From a checkpoint of a small image embedding model.
Model: 3.41M parameters, 64-pixel images, patch size 8, depths [18], widths [384].
Data: trained on simulated stained blood smears, 195000 training examples, 13.1 epochs.
Rows from block 3 of a small image embedding model, named by matrix and row number. Each number is 200 + 40 x the weight over its row's rms, rounded and kept within 0 to 999. All counts start at 0.
After each channel's rows are labels from the 100 images, of 14976, where the channel reaches its highest value: "top examples" is what is common among them. Only what is clearly more common there than usual is listed. The data: simulated stained blood smears. In brackets: how many of the 100, against the usual share in percent.
# pw: pointwise conv (model.blocks.3.pw.weight, 384x384x1x1), inputs 288-383

pw.367,209,206,237,178,147,253,210,241,225,161,218,285,216,262,266,181,171,220,265,176,209,245,182,199,207,196,206,226,194,190,187,213,190,198,216,234,209,196,193,180,208,229,249,190,201,221,215,210,174,221,220,179,207,161,173,220,199,152,205,199,216,171,209,203,192,198,218,193,222,206,189,169,233,189,225,183,181,209,204,160,259,207,147,193,205,219,206,198,218,203,278,205,234,206,219,229
top examples: lobed nucleus (87 vs 13.9)

pw.328,170,204,145,181,171,215,207,156,199,164,220,194,213,209,194,183,236,122,80,186,205,189,199,168,164,150,169,193,160,95,117,216,182,193,182,176,185,185,230,150,200,206,181,164,135,198,193,183,177,174,193,175,179,137,119,166,213,109,164,139,205,167,87,116,189,78,173,128,173,185,126,225,161,197,204,153,183,150,192,180,181,162,143,221,169,206,71,210,229,175,228,194,207,158,230,161
top examples: kidney-shaped nucleus (100 vs 14.4)

pw.199,282,203,128,171,192,141,227,219,268,172,177,164,261,248,227,204,177,235,156,218,161,161,156,257,120,190,163,263,141,178,190,225,232,191,175,254,203,183,225,206,197,269,189,223,177,191,173,147,257,205,201,148,229,149,151,178,221,206,241,181,228,160,197,181,164,188,202,213,234,192,183,165,246,254,301,273,154,294,203,200,156,217,193,263,186,149,204,253,242,225,129,223,204,181,137,186
top examples: lobed nucleus (91 vs 13.9)

pw.265,191,225,210,188,165,178,166,253,202,206,132,198,124,187,182,248,154,152,189,271,239,247,190,255,158,173,150,212,175,173,218,161,236,279,151,289,190,172,141,177,214,173,230,182,184,196,217,171,206,224,252,206,218,152,173,208,188,143,222,148,208,177,144,162,213,160,240,235,243,242,193,248,270,190,227,291,204,291,244,195,157,211,189,150,216,222,159,205,183,177,150,233,194,204,129,205
top examples: no large cell (100 vs 14.4)

pw.140,189,210,222,175,135,108,230,254,225,210,237,200,223,216,145,193,260,237,289,177,207,215,177,226,184,173,192,208,179,185,91,207,221,166,206,232,257,219,211,155,193,196,208,148,254,209,235,186,235,239,180,270,235,161,210,234,216,169,273,261,171,212,298,309,199,157,226,221,245,226,175,286,260,188,261,229,216,267,300,238,211,259,206,232,154,163,278,261,253,215,173,227,239,168,196,236
top examples: band-shaped nucleus (99 vs 14.3)

pw.305,226,181,206,172,165,182,239,242,253,186,137,201,234,182,254,199,135,234,198,221,206,209,134,220,174,178,119,239,141,183,154,187,188,202,135,187,172,186,252,156,198,167,212,177,205,223,164,152,192,183,209,222,150,228,165,240,229,145,195,232,154,166,231,255,190,160,256,153,267,182,166,259,274,232,230,229,251,250,286,155,268,164,182,242,141,157,255,278,243,209,235,208,209,195,206,263
top examples: lobed nucleus (89 vs 13.9)

pw.310,230,226,227,180,201,171,256,254,299,188,181,231,218,247,154,232,193,270,243,184,280,252,271,234,149,164,146,229,161,199,153,231,240,260,191,201,158,155,183,228,177,244,210,239,215,239,169,275,200,259,170,261,260,121,177,275,235,225,248,264,211,160,246,292,233,185,257,260,248,225,189,242,262,261,241,301,182,286,195,241,195,269,241,234,189,181,242,257,328,222,144,246,222,191,121,273
top examples: dark grains (56 vs 13.9); kidney-shaped nucleus (44 vs 14.4)

pw.303,226,211,185,194,189,121,244,302,245,215,204,217,212,221,208,211,207,210,251,226,160,206,208,309,160,171,140,238,183,175,189,214,218,230,126,229,186,222,166,195,160,234,195,210,237,245,178,214,244,216,222,191,245,221,188,177,237,194,282,132,227,196,189,187,182,176,231,228,297,186,210,182,307,211,293,310,231,358,253,229,214,278,229,205,215,189,220,256,245,208,248,197,195,231,245,212
top examples: kidney-shaped nucleus (57 vs 14.4); lobed nucleus (41 vs 13.9)

pw.152,209,235,218,159,215,174,232,280,209,180,215,282,169,178,180,221,185,267,214,182,178,242,202,224,170,177,170,230,168,152,165,197,267,249,191,256,189,271,188,173,173,243,244,169,219,276,213,176,181,191,232,212,243,112,194,183,226,157,208,229,248,169,234,219,211,152,239,214,219,206,163,203,268,234,232,195,166,244,201,178,247,236,171,273,257,215,241,193,192,198,248,214,216,177,277,234
top examples: two lobes with orange grains (94 vs 14.2)

pw.182,228,250,175,195,189,140,210,238,223,187,275,205,208,202,162,179,303,191,165,226,190,203,214,235,184,159,205,286,193,176,183,192,259,212,191,257,261,203,257,231,207,227,258,223,167,288,202,214,259,236,233,222,239,219,209,246,215,227,239,173,258,225,134,149,213,242,202,216,221,199,245,274,250,215,207,267,243,294,254,222,229,250,201,241,228,235,149,190,253,234,223,249,255,207,276,193
top examples: band-shaped nucleus (100 vs 14.3)

pw.351,175,230,305,152,195,216,203,261,188,193,193,324,174,224,252,192,153,232,193,209,178,241,199,206,255,154,217,227,186,146,159,210,222,211,206,238,176,291,219,173,157,245,294,205,188,270,201,275,139,225,214,185,233,217,204,186,190,164,214,188,209,130,200,192,138,174,195,208,241,218,164,192,234,237,186,166,156,190,220,234,273,227,172,211,212,188,188,218,228,173,273,207,212,182,288,192
top examples: two lobes with orange grains (75 vs 14.2)

pw.356,197,286,256,210,266,186,207,265,208,255,188,273,237,262,160,129,174,202,157,197,194,261,279,223,211,207,214,278,224,201,156,217,294,227,229,212,178,279,226,243,200,313,255,252,167,269,241,248,241,315,249,200,284,243,186,191,191,187,277,203,216,199,193,195,209,184,187,281,258,256,210,194,242,239,239,237,232,227,205,315,209,279,260,247,242,191,195,213,188,161,188,248,188,182,229,176
top examples: kidney-shaped nucleus (61 vs 14.4); dark grains (39 vs 13.9)

pw.90,176,254,217,181,224,209,189,269,197,215,250,262,158,198,190,247,246,150,148,174,194,160,249,171,256,159,214,188,175,193,181,200,177,191,216,201,234,164,275,217,178,221,252,197,152,236,191,207,223,193,190,112,180,247,191,157,235,158,184,102,166,157,88,117,134,154,154,199,279,185,184,227,264,177,195,219,179,201,268,201,282,170,223,226,184,199,137,181,188,166,166,194,178,156,164,190
top examples: two lobes with orange grains (74 vs 14.2)

pw.359,182,208,285,212,212,262,151,258,178,214,188,256,185,247,280,180,165,236,202,225,190,217,226,192,228,179,210,241,194,150,195,183,202,179,194,240,187,230,169,208,161,227,240,219,152,282,210,244,140,199,211,188,223,180,247,184,210,209,215,217,232,186,233,186,209,186,194,224,220,197,155,156,233,225,189,166,176,209,202,203,218,225,195,212,246,195,203,162,232,195,266,219,175,196,311,229
top examples: lobed nucleus (100 vs 13.9)

pw.241,255,238,204,198,268,198,249,215,213,202,157,257,260,258,223,169,166,129,119,196,174,193,203,244,212,214,219,269,213,202,156,194,201,193,254,195,207,201,223,194,178,196,186,185,202,206,207,159,263,223,240,152,198,250,204,157,200,208,213,101,170,180,124,103,143,194,123,226,221,260,201,248,232,226,281,266,244,247,257,174,177,217,178,196,196,163,94,240,225,167,219,213,124,170,266,160
top examples: kidney-shaped nucleus (58 vs 14.4); dark grains (42 vs 13.9)

pw.102,229,204,227,233,197,231,223,199,233,231,197,190,267,249,194,230,204,231,128,250,229,193,191,200,207,231,227,259,226,293,250,236,199,200,225,191,190,246,192,297,232,190,168,275,198,208,194,203,209,263,183,235,199,197,234,263,271,256,205,213,187,233,250,239,244,297,251,195,183,169,281,235,195,271,279,219,180,224,200,251,161,192,183,246,171,190,237,189,247,260,72,176,255,254,67,254
top examples: lobed nucleus (97 vs 13.9)

pw.107,228,223,217,246,273,350,232,188,230,256,185,177,220,226,134,225,183,236,155,246,218,167,219,166,234,200,213,223,211,294,315,249,187,198,246,208,172,207,207,257,228,201,198,269,180,197,217,239,221,217,158,260,166,289,252,275,243,269,194,234,155,257,258,265,279,308,241,217,166,126,296,235,173,233,220,198,239,184,208,255,185,169,253,241,183,215,237,213,235,267,111,181,247,269,162,229
top examples: lobed nucleus (62 vs 13.9)

pw.375,220,273,259,187,209,117,215,239,193,208,166,261,235,242,243,142,161,199,189,216,194,223,259,256,224,176,222,307,203,163,134,187,275,197,210,207,171,282,215,200,177,306,252,212,177,293,231,210,209,311,247,168,276,210,176,200,138,194,259,219,240,156,252,201,173,155,186,271,245,243,180,180,250,195,225,240,190,250,202,285,243,275,244,191,236,178,208,242,192,193,246,270,186,188,257,173
top examples: dark grains (59 vs 13.9)

pw.67,151,243,169,164,189,193,154,168,181,205,196,121,223,157,164,244,204,104,96,186,212,182,193,280,165,203,185,205,196,188,123,157,189,230,199,209,248,182,187,172,214,206,159,157,182,202,197,140,223,202,218,94,212,139,164,170,207,120,207,110,203,158,87,119,131,121,130,184,194,214,144,206,170,159,242,258,157,216,204,202,143,196,166,225,164,177,120,212,212,195,151,238,199,172,172,184
top examples: no large cell (100 vs 14.4)

pw.324,240,194,201,235,292,342,242,257,229,227,187,187,209,242,191,296,172,160,145,249,204,197,240,214,244,251,253,230,238,235,261,233,232,273,232,164,154,145,229,248,217,224,212,261,242,198,203,244,248,202,204,204,215,241,250,205,266,211,194,130,202,252,174,180,246,225,153,211,244,155,242,199,228,268,255,250,243,249,210,201,229,197,254,256,236,275,150,272,244,197,130,204,169,207,174,194
top examples: no large cell (100 vs 14.4)

pw.143,253,186,178,246,181,139,242,212,229,174,174,204,222,268,165,229,163,193,160,246,169,209,206,234,187,222,189,202,214,179,199,214,180,206,204,242,193,134,206,172,183,171,217,197,225,189,165,233,299,228,196,170,193,216,220,189,208,214,236,160,215,218,221,196,147,194,156,259,196,138,174,228,236,198,273,276,231,275,133,259,168,206,240,171,240,170,209,237,176,176,153,250,68,188,88,174
top examples: kidney-shaped nucleus (94 vs 14.4)

pw.167,262,193,185,208,294,291,218,171,209,236,284,187,166,219,241,192,282,232,196,231,203,188,213,225,217,185,218,234,220,238,220,225,223,187,286,160,240,172,197,221,178,217,187,222,242,204,145,259,212,228,237,123,246,200,179,200,254,218,236,208,241,180,185,208,147,214,196,229,180,216,229,143,196,268,160,242,252,213,88,248,136,223,242,264,270,224,226,276,203,177,143,223,152,201,149,224
top examples: band-shaped nucleus (99 vs 14.3)

pw.213,208,176,134,162,166,230,241,224,254,165,152,208,294,197,279,201,155,217,215,188,144,170,152,211,188,140,172,252,157,210,193,171,164,199,154,213,142,237,235,138,157,196,151,118,176,197,211,164,214,165,179,163,129,170,161,160,209,150,163,146,139,147,167,123,151,217,126,139,238,159,218,198,219,168,291,212,165,231,241,131,222,144,185,171,151,148,147,240,169,162,208,130,213,170,186,144
top examples: two lobes with orange grains (56 vs 14.2); lobed nucleus (44 vs 13.9)

pw.361,192,183,172,204,184,195,205,164,197,186,359,192,206,205,184,203,372,220,221,217,209,220,211,184,200,204,206,205,186,169,160,220,237,172,228,209,355,169,221,175,214,242,224,170,193,228,229,277,224,215,197,215,232,169,206,173,219,208,204,248,267,206,270,221,191,164,240,206,195,221,165,197,226,207,211,185,173,215,240,221,179,219,211,210,224,199,279,191,205,191,185,259,170,179,212,210
top examples: band-shaped nucleus (100 vs 14.3)

pw.378,203,260,252,169,205,117,219,269,222,202,165,263,259,235,246,164,163,229,185,209,184,236,224,215,233,172,203,305,199,167,161,192,257,224,228,202,173,278,233,183,173,262,263,208,168,305,208,249,223,259,254,151,247,191,188,193,139,183,221,216,232,155,243,200,172,189,185,253,256,222,178,226,274,174,241,233,155,257,243,239,261,260,194,177,195,197,193,222,185,220,254,239,213,194,251,189
top examples: two lobes with orange grains (82 vs 14.2)

pw.34,157,151,255,192,180,190,221,215,178,212,248,195,247,216,180,173,230,268,248,218,296,187,203,240,222,183,165,235,179,182,197,207,178,170,173,176,183,135,162,213,233,218,218,221,225,259,147,232,193,202,175,204,194,181,192,238,257,158,233,299,169,197,259,228,188,174,239,179,216,148,155,207,236,221,196,222,170,234,178,196,181,159,193,235,228,187,224,219,252,259,128,171,176,239,140,245
top examples: dark grains (73 vs 13.9)

pw.195,198,233,165,192,180,179,192,155,209,228,191,140,210,181,182,208,198,55,91,157,181,206,198,226,168,152,173,203,147,178,159,167,153,182,200,221,223,195,234,186,173,208,144,177,183,229,201,173,199,191,206,144,177,188,194,174,209,136,184,86,200,185,64,134,157,136,115,166,166,208,193,221,154,208,214,211,194,179,174,169,140,137,183,183,180,170,66,174,196,161,207,182,210,194,214,150
top examples: kidney-shaped nucleus (100 vs 14.4)

pw.284,156,109,163,253,193,187,140,218,168,199,166,220,120,169,216,210,145,263,226,275,210,130,158,155,194,181,169,106,242,159,216,140,146,190,167,214,162,176,121,174,212,158,203,184,127,202,79,186,206,251,195,240,182,236,266,278,220,155,192,227,179,237,255,193,228,179,215,158,199,146,186,201,196,199,182,177,219,218,205,185,186,211,191,234,199,166,251,265,222,242,167,197,186,265,219,202
top examples: two lobes with orange grains (75 vs 14.2)

pw.313,138,109,172,242,265,345,186,263,180,215,218,213,110,182,190,298,192,156,199,244,231,254,161,224,230,239,230,214,232,192,232,188,184,235,200,211,203,146,206,202,220,211,169,213,257,213,208,186,157,188,227,226,199,197,239,203,255,145,222,79,242,251,145,173,227,175,177,190,240,220,175,242,240,232,228,244,219,238,201,162,225,205,170,186,175,295,164,320,226,199,185,219,202,200,185,204
top examples: no large cell (100 vs 14.4)

pw.206,223,179,252,205,249,292,250,222,254,247,176,177,231,245,185,263,193,222,101,237,222,219,222,174,190,216,223,200,221,306,247,244,172,226,249,199,190,219,225,272,214,178,200,270,189,216,165,212,247,239,188,219,194,184,202,236,182,250,224,183,177,220,223,221,216,290,222,222,210,157,281,257,204,247,248,253,198,241,205,223,191,193,195,212,205,205,220,229,234,249,76,176,186,226,67,249
top examples: no large cell (100 vs 14.4)

pw.198,238,246,143,186,189,250,221,164,246,235,188,128,238,210,214,228,174,77,130,206,177,195,176,217,168,143,159,197,142,198,120,219,162,205,247,219,211,212,224,186,173,208,126,182,167,200,222,203,227,234,218,179,168,200,186,198,223,128,228,88,214,168,50,123,183,135,166,193,182,206,190,223,145,189,239,211,166,198,187,212,148,131,184,195,190,144,107,200,188,217,163,179,204,220,168,192
top examples: kidney-shaped nucleus (100 vs 14.4)

pw.322,136,184,230,160,217,153,177,211,157,283,210,232,212,191,214,199,221,269,260,176,191,166,254,194,148,189,201,239,194,241,98,123,249,195,188,225,190,189,143,259,192,249,241,251,223,209,240,244,120,283,226,206,263,132,195,207,143,204,244,261,204,142,281,262,171,191,158,272,199,176,196,111,209,292,205,194,158,214,158,249,115,251,252,276,221,202,245,195,224,141,116,260,155,152,190,211
top examples: kidney-shaped nucleus (82 vs 14.4)

pw.270,174,167,202,217,221,243,212,237,203,164,165,200,215,186,184,323,151,212,154,221,222,224,202,192,226,238,230,189,207,247,221,194,200,316,166,216,167,218,195,257,225,229,206,255,230,234,209,207,219,223,224,239,210,224,237,246,286,209,201,193,224,251,214,203,243,210,225,231,219,201,215,196,225,308,222,207,242,205,205,240,236,207,241,326,215,327,218,322,291,233,155,209,227,231,187,220
top examples: no large cell (100 vs 14.4)

pw.372,227,213,213,196,215,272,238,213,233,188,226,234,198,223,241,202,221,232,156,159,143,223,223,194,230,201,205,229,169,176,218,194,198,166,171,206,182,114,191,121,147,217,208,129,171,232,237,273,203,159,178,191,212,168,216,159,215,197,193,170,188,233,216,192,203,185,148,200,170,173,155,207,187,234,220,167,190,174,221,164,205,194,181,198,246,215,142,208,203,162,211,190,102,171,168,121
top examples: two lobes with orange grains (97 vs 14.2)

pw.214,213,201,237,209,233,297,212,250,215,219,187,188,223,238,215,262,190,189,150,243,213,232,207,181,199,234,208,209,207,258,266,253,193,258,232,172,206,199,214,232,218,201,187,232,213,220,208,234,233,154,213,203,227,182,201,244,221,201,188,166,216,200,223,197,214,238,195,189,248,202,222,243,258,278,244,282,229,270,208,180,232,216,155,224,250,243,196,266,226,241,59,197,164,239,74,234
top examples: no large cell (100 vs 14.4)

pw.160,208,217,172,199,196,250,150,196,190,199,217,239,144,246,182,285,199,210,246,252,235,265,197,256,167,234,197,262,206,182,210,207,240,278,204,194,224,209,215,183,227,224,179,169,237,185,224,208,218,155,244,218,210,161,208,220,196,143,217,184,253,202,233,218,225,168,256,182,228,207,174,111,216,226,259,268,186,302,170,161,215,216,155,213,176,295,239,277,154,227,184,233,204,202,198,250
top examples: no large cell (100 vs 14.4)

pw.230,212,236,159,190,174,212,185,173,240,217,212,168,240,209,178,221,240,69,91,184,175,205,231,239,183,151,178,214,155,196,134,248,168,188,229,243,226,185,225,185,193,195,158,179,174,199,190,158,205,208,242,130,156,184,164,167,209,144,195,102,208,193,69,119,148,112,141,175,188,193,153,236,164,207,224,251,185,186,212,168,154,146,181,204,174,172,64,228,220,186,209,207,175,184,224,162
top examples: kidney-shaped nucleus (100 vs 14.4)

pw.194,233,222,200,177,189,263,236,258,259,198,165,204,241,235,282,183,159,221,212,227,179,200,165,236,228,191,162,287,168,172,195,269,204,198,200,252,174,229,233,185,164,200,208,187,141,223,162,171,193,203,200,196,176,195,200,185,251,131,220,195,167,142,196,172,169,177,163,156,272,212,175,265,257,200,278,234,201,251,278,169,243,162,178,191,195,111,168,213,250,206,219,173,214,188,180,176
top examples: lobed nucleus (89 vs 13.9)

pw.177,204,209,161,226,267,274,162,213,171,168,223,216,200,245,200,255,200,205,276,222,217,228,255,248,216,252,247,243,229,168,200,210,212,291,211,185,228,121,206,192,237,235,202,175,192,184,164,205,200,187,241,185,222,193,220,197,236,147,210,134,238,216,203,190,206,172,212,205,243,210,151,185,225,208,242,253,235,265,177,172,167,226,177,198,226,308,168,244,194,217,184,224,156,206,248,223
top examples: no large cell (100 vs 14.4)

pw.110,239,257,183,181,193,211,237,179,235,233,161,205,204,248,207,197,167,94,102,205,176,211,200,225,142,145,119,207,140,178,143,279,196,202,232,216,186,219,234,183,172,261,144,188,206,241,240,191,247,249,221,168,172,172,189,238,211,157,196,103,198,148,74,158,207,182,176,156,195,186,193,203,166,194,271,211,140,177,167,232,168,128,231,202,164,183,106,195,145,241,149,228,217,211,183,203
top examples: lobed nucleus (57 vs 13.9); kidney-shaped nucleus (43 vs 14.4)

pw.277,184,205,211,190,138,199,204,250,256,172,201,236,259,191,224,266,176,197,265,229,196,217,173,295,204,198,201,213,180,171,155,214,193,212,182,182,191,182,182,177,193,200,185,187,180,236,135,233,197,173,261,216,195,209,176,223,296,226,222,209,216,198,203,173,158,152,230,219,248,238,177,172,237,228,274,312,281,296,253,167,246,200,210,235,239,210,208,263,241,208,220,233,190,184,215,241
top examples: two lobes with orange grains (93 vs 14.2)

pw.292,217,183,178,201,227,313,223,274,207,195,206,216,194,232,264,296,191,170,161,260,200,231,179,226,187,218,195,236,197,226,235,202,227,238,186,158,188,197,196,208,184,211,175,225,225,232,214,210,221,146,225,185,226,193,222,198,236,189,210,160,203,188,211,199,197,183,152,210,263,195,176,169,270,269,238,296,222,288,207,151,267,217,192,206,215,255,189,302,224,194,146,213,192,180,102,208
top examples: no large cell (100 vs 14.4)

pw.268,80,132,148,229,207,168,136,230,127,200,191,167,148,136,215,204,175,177,179,265,186,235,210,248,179,187,167,210,213,167,208,138,250,237,164,265,201,190,140,174,227,194,214,171,167,217,155,149,263,234,260,214,235,238,260,266,161,145,239,168,239,219,181,215,236,140,216,242,227,189,175,213,244,151,207,277,223,280,201,209,173,233,179,149,241,216,204,268,155,240,185,241,194,218,243,246
top examples: no large cell (100 vs 14.4)

pw.142,186,178,184,224,203,299,236,201,185,195,193,165,208,229,153,236,194,171,106,261,228,209,229,187,187,227,227,197,221,291,270,241,178,230,203,172,201,219,180,285,219,196,161,249,190,197,202,197,235,201,212,242,186,209,228,270,240,226,201,167,200,234,208,230,247,279,224,218,212,186,276,269,202,227,261,240,192,245,210,200,211,202,183,221,208,247,224,239,237,231,70,193,225,247,45,239
top examples: no large cell (100 vs 14.4)

pw.122,182,219,242,196,253,153,178,209,174,241,181,212,208,224,218,186,187,255,196,198,177,147,220,172,124,168,196,226,202,257,149,201,224,197,195,172,204,202,144,269,205,187,239,231,211,176,175,197,219,284,183,172,234,117,145,181,144,227,276,256,181,155,317,268,157,245,131,278,213,192,228,165,219,199,206,208,126,269,199,199,93,273,257,251,230,207,246,182,193,177,65,242,106,208,144,187
top examples: dark grains (57 vs 13.9); kidney-shaped nucleus (43 vs 14.4)

pw.196,219,194,225,236,235,281,241,195,251,246,203,182,233,231,161,228,208,213,166,261,218,215,178,195,224,201,191,226,213,289,300,210,182,219,204,253,177,234,208,291,212,178,209,289,146,199,196,221,248,265,158,260,160,271,241,279,204,234,208,221,159,231,256,255,269,336,234,188,184,136,319,241,213,189,264,224,201,223,237,232,206,182,175,189,192,178,249,240,226,271,150,161,238,289,134,249
top examples: lobed nucleus (50 vs 13.9); two lobes with orange grains (48 vs 14.2)

pw.2,201,219,223,213,274,253,185,241,225,221,135,165,145,227,174,239,158,211,105,209,210,222,202,204,163,187,178,205,197,260,219,239,171,246,222,255,169,132,185,241,183,159,192,230,230,221,180,159,233,156,177,204,174,249,247,176,183,210,181,143,167,223,224,182,203,258,182,187,217,190,233,177,244,227,185,228,212,227,206,152,198,187,168,219,203,218,184,307,224,184,135,160,176,197,188,195
top examples: no large cell (100 vs 14.4)

pw.31,134,206,238,170,193,215,101,223,166,189,226,238,175,141,203,258,221,179,168,175,219,204,210,216,279,208,256,212,203,176,162,159,153,214,210,224,229,165,295,202,218,162,238,169,136,260,213,201,174,203,239,125,169,216,153,177,241,162,194,107,174,162,106,133,106,139,194,167,223,211,174,263,225,179,182,220,177,197,233,165,293,140,176,263,208,198,130,188,212,187,191,183,182,140,237,220
top examples: two lobes with orange grains (87 vs 14.2)

pw.42,190,205,235,227,235,293,212,197,183,197,196,171,169,231,146,282,203,184,128,208,204,218,171,223,240,234,238,192,226,226,260,188,172,285,224,166,234,153,205,253,228,172,193,278,203,192,197,205,169,221,196,213,189,243,251,212,235,226,192,178,199,276,212,205,254,264,177,176,214,189,251,223,209,244,210,218,233,209,174,194,227,176,180,235,177,305,162,237,205,203,113,188,154,237,140,210
top examples: no large cell (100 vs 14.4)

pw.318,188,214,189,181,185,174,192,182,169,213,171,152,231,225,137,211,179,77,114,173,191,242,219,228,211,153,172,205,139,148,122,187,195,201,230,221,202,196,275,205,197,239,185,216,170,279,271,178,222,252,273,141,180,206,210,186,214,138,202,130,274,164,62,109,150,116,165,214,205,255,166,232,195,198,223,227,189,186,186,183,137,163,201,209,175,214,95,204,216,197,218,234,186,209,217,179
top examples: kidney-shaped nucleus (100 vs 14.4)

pw.331,258,129,175,157,171,140,201,258,228,200,176,221,208,223,214,209,153,276,208,201,169,170,184,189,166,153,120,192,146,200,205,219,176,204,153,215,158,189,221,194,145,155,173,192,202,178,146,190,240,192,163,236,200,112,191,261,140,245,197,260,181,148,335,274,222,202,254,226,238,107,186,209,232,177,195,213,158,236,146,233,151,193,221,192,183,163,289,213,215,234,173,221,198,200,179,244
top examples: dark grains (97 vs 13.9)

pw.86,252,279,239,194,239,186,251,235,266,234,184,290,284,240,222,214,199,146,157,165,203,248,236,255,213,215,227,246,210,166,104,220,240,208,222,260,232,202,228,210,196,279,250,208,199,224,263,202,227,209,310,198,195,203,241,187,217,198,225,199,265,203,150,134,186,132,136,256,226,285,138,210,214,265,255,247,198,243,206,226,220,185,202,237,229,222,117,221,221,129,218,250,173,135,270,155
top examples: kidney-shaped nucleus (81 vs 14.4)

pw.147,173,259,213,171,173,220,175,292,163,188,197,286,176,194,230,234,150,245,200,191,169,253,189,220,170,182,179,221,162,175,226,228,266,211,153,220,190,231,113,196,188,267,252,198,211,226,215,217,195,206,219,224,225,133,214,238,221,187,214,154,205,174,158,195,211,171,213,208,206,220,176,176,229,229,188,205,194,217,149,194,230,217,167,251,204,212,205,213,188,187,276,211,252,180,229,217
top examples: two lobes with orange grains (100 vs 14.2)

pw.211,186,189,232,235,230,254,178,151,176,178,214,202,224,196,164,230,203,189,183,205,216,161,192,168,254,230,236,187,226,264,247,154,186,225,240,143,174,176,230,247,223,163,224,256,161,198,207,153,257,233,151,240,177,199,268,231,191,270,185,157,157,249,199,272,248,305,241,215,172,102,294,277,179,176,220,213,197,178,259,210,148,188,197,176,206,184,235,160,238,265,123,166,200,240,83,257
top examples: two lobes with orange grains (81 vs 14.2)

pw.189,177,178,204,235,207,107,183,234,201,216,273,199,167,233,171,176,272,207,249,271,223,246,205,184,145,179,157,224,198,208,157,241,206,192,235,260,221,223,176,201,195,256,211,199,242,233,260,221,188,261,259,232,262,206,231,189,285,258,257,269,286,193,256,230,223,211,220,264,206,213,186,126,208,223,234,209,214,227,176,276,216,244,254,230,271,209,270,190,261,208,188,294,241,177,223,214
top examples: dark grains (87 vs 13.9)

pw.200,198,202,218,229,246,306,258,190,237,247,162,160,214,231,148,241,174,216,154,254,208,199,238,190,234,222,232,218,215,295,294,226,154,237,208,221,168,202,222,261,234,154,176,260,173,192,187,205,239,205,168,243,142,259,248,285,230,237,196,182,146,256,222,222,262,318,227,168,179,142,296,287,203,215,247,221,217,212,232,188,192,162,200,207,192,218,223,190,222,277,135,144,188,290,145,237
top examples: two lobes with orange grains (66 vs 14.2)

pw.330,213,141,160,143,171,179,201,182,212,199,143,139,212,172,219,240,109,227,222,102,173,160,197,185,175,179,203,196,203,231,239,188,199,224,153,247,181,124,283,172,143,173,216,181,243,208,238,157,238,263,165,183,205,102,169,183,181,215,195,202,145,179,246,263,169,275,252,227,167,137,241,214,153,189,233,185,145,176,178,195,88,184,215,186,229,240,245,181,215,241,181,186,168,217,191,245
top examples: no large cell (100 vs 14.4)

pw.202,170,204,141,147,181,189,186,161,182,173,205,183,190,179,201,188,218,92,94,159,153,187,209,174,181,141,168,176,154,144,164,169,168,185,186,209,193,166,225,160,165,185,168,152,160,214,194,176,160,153,196,119,163,182,141,121,207,119,178,108,203,162,90,140,136,120,131,161,166,196,150,185,149,177,187,194,190,157,183,158,178,155,144,171,180,152,63,205,222,147,230,176,166,155,230,128
top examples: kidney-shaped nucleus (100 vs 14.4)

pw.345,184,210,248,172,147,211,182,205,191,196,167,254,192,239,235,194,133,211,167,182,205,183,205,139,241,181,155,209,183,159,216,186,171,179,178,168,181,193,178,171,183,197,253,146,202,177,181,186,169,140,185,207,176,202,205,154,209,175,160,152,163,185,142,164,200,161,121,152,169,181,169,154,172,169,157,156,203,160,166,146,248,178,187,208,176,154,166,173,184,123,237,165,192,148,204,181
top examples: lobed nucleus (92 vs 13.9)

pw.338,181,160,168,167,127,98,227,240,235,158,292,276,174,215,217,193,290,223,225,204,186,245,214,196,144,184,142,204,170,172,115,221,261,227,244,221,189,174,184,215,168,310,210,222,217,246,269,255,254,262,244,233,263,203,188,196,212,243,244,253,273,186,273,225,220,131,258,267,208,248,137,235,257,234,204,218,236,243,240,277,245,267,246,245,227,237,285,203,207,181,235,259,207,134,229,243
top examples: dark grains (63 vs 13.9)